config.toml
horizontal_flip = true
norm = "groupnorm"
block = "plain"
optimizer = "ademamix"
eps = 1e-08
steps = 23900
epochs = 84.4
lr_schedule = "constant"
Rows from block 3 of a small model that predicts escape time at each pixel, named by matrix and row number. Each number is 500 + 50 x the weight over its row's rms, rounded and kept within 0 to 999. All counts start at 0. Numbers have three digits each.
After each channel's rows are labels from the 100 images, of 14848, where the channel reaches its highest value: "responds to" is what is common among them. Only what is clearly more common there than usual is listed. The data: views of escape-time and Newton fractals.
# conv: 3x3 conv (model.enc.1.1.conv.weight, 128x128x3x3, each kernel summed), inputs 86-127

conv.95:527532555573549472417455516463476472397585491515490385421589613590510556516525506467439499495485473479447536557414525589511491
responds to: burning ship

conv.20:464552452478609485513562565440442564477458410424549581450428396525482390477490421442584505496474448564570490507511515393486459
responds to: Newton basins of five roots

conv.32:532454520444502445490437605562527498556458461489557449509534468663492586491557460455599570506573489479550593506547488448483502
responds to: Newton basins of five roots; pastel; quartic Julia set

conv.70:484512441436459394395499372476520517502435523527459569509465486519519442486510532474420450503489521518453521570426500521443534
responds to: burning ship

conv.43:505573430523516456493533440464452540459525508487517464574440554503495452515447559537450468465522517523513533490500535548459501
responds to: Newton basins of five roots; quartic Julia set

conv.46:462439448464461385512497459514496413468464363490523388496457452574470556381456481451466478467549450469459543528553459463504497
responds to: Newton basins of five roots; quartic Julia set

conv.30:517599427489596488526557541564547438481456501577568558501514488565481509534532417447573513545501504524500544503598503455549477
responds to: Newton basins of five roots

conv.42:572377520511428464476457467413430530475553426470531455465507433544557466483452582507440503501518570538474533488362515640509584
responds to: Newton basins of five roots

conv.62:571419500517449489451499473438538494462496510527398517481536471534488524539517497483497462514476502515430504503531507555488510
responds to: burning ship

conv.41:488413533489512508493470598520558494510456433481613473526454474672466537466526531506512504467504522456514565515548512531499534
responds to: Newton basins of five roots

conv.51:595607466501563400501576448569552416501453427546496499583526404516453539508634452405542478516468492573427533503500563471539470
responds to: Newton basins of five roots

conv.59:409497510510526524521605517555453476520489412390464491553459493528507407479520486478531457455459495448525529529529522506536486
responds to: Newton basins of five roots

conv.52:383418472444423513486453495334440526486533469464448508478519489418485428470441480519463537465485477461501499508520479444507494
responds to: Newton basins of five roots; cubic Julia set

conv.49:576519511525502463505545516536544444465457509542498612513545460588511536599547470407531404520518553498545521462461525483468522
responds to: Newton basins of five roots

conv.105:450500472483424423516525498549510398500490398520427489514574466533496555504528398390585505445521464551455507552530510442549485
responds to: burning ship

conv.11:540445515579488557483449581499588548504521569596473443489487508496524618512538414467495544537493501522473478526468495500531448
responds to: Newton basins of five roots; vivid

conv.82:484509467498527479500479389474558572470526466529514463472491487538480530439509630618426432527453601516439541522442462605446578
responds to: Newton basins of five roots

conv.0:463468558498558556551530536430483484498496517409547500434492651510518511497450466404489508490499453518549472451471482556515490
responds to: Newton basins of five roots

conv.37:538488475486469443460478461433474499494489523516512549515491542572499549546467532516477494490553499477474554448507469560484525
responds to: Newton basins of five roots; quartic Julia set; pastel

conv.89:486608524492556553558526532592531572473550599595401564505499581458561557492511517533471417486520481511461520475465476505437522
responds to: Newton basins of five roots; sine Julia set

conv.98:468652445445568453510553421569545550467502510522559504514516414506465545403588495507532474487487483485488517474501516435476477
responds to: burning ship

conv.7:515448505533527539502463433427396607547504421425472518498490516452561435518455534517450532453531509477440568502439475601504508
responds to: Newton basins of five roots; vivid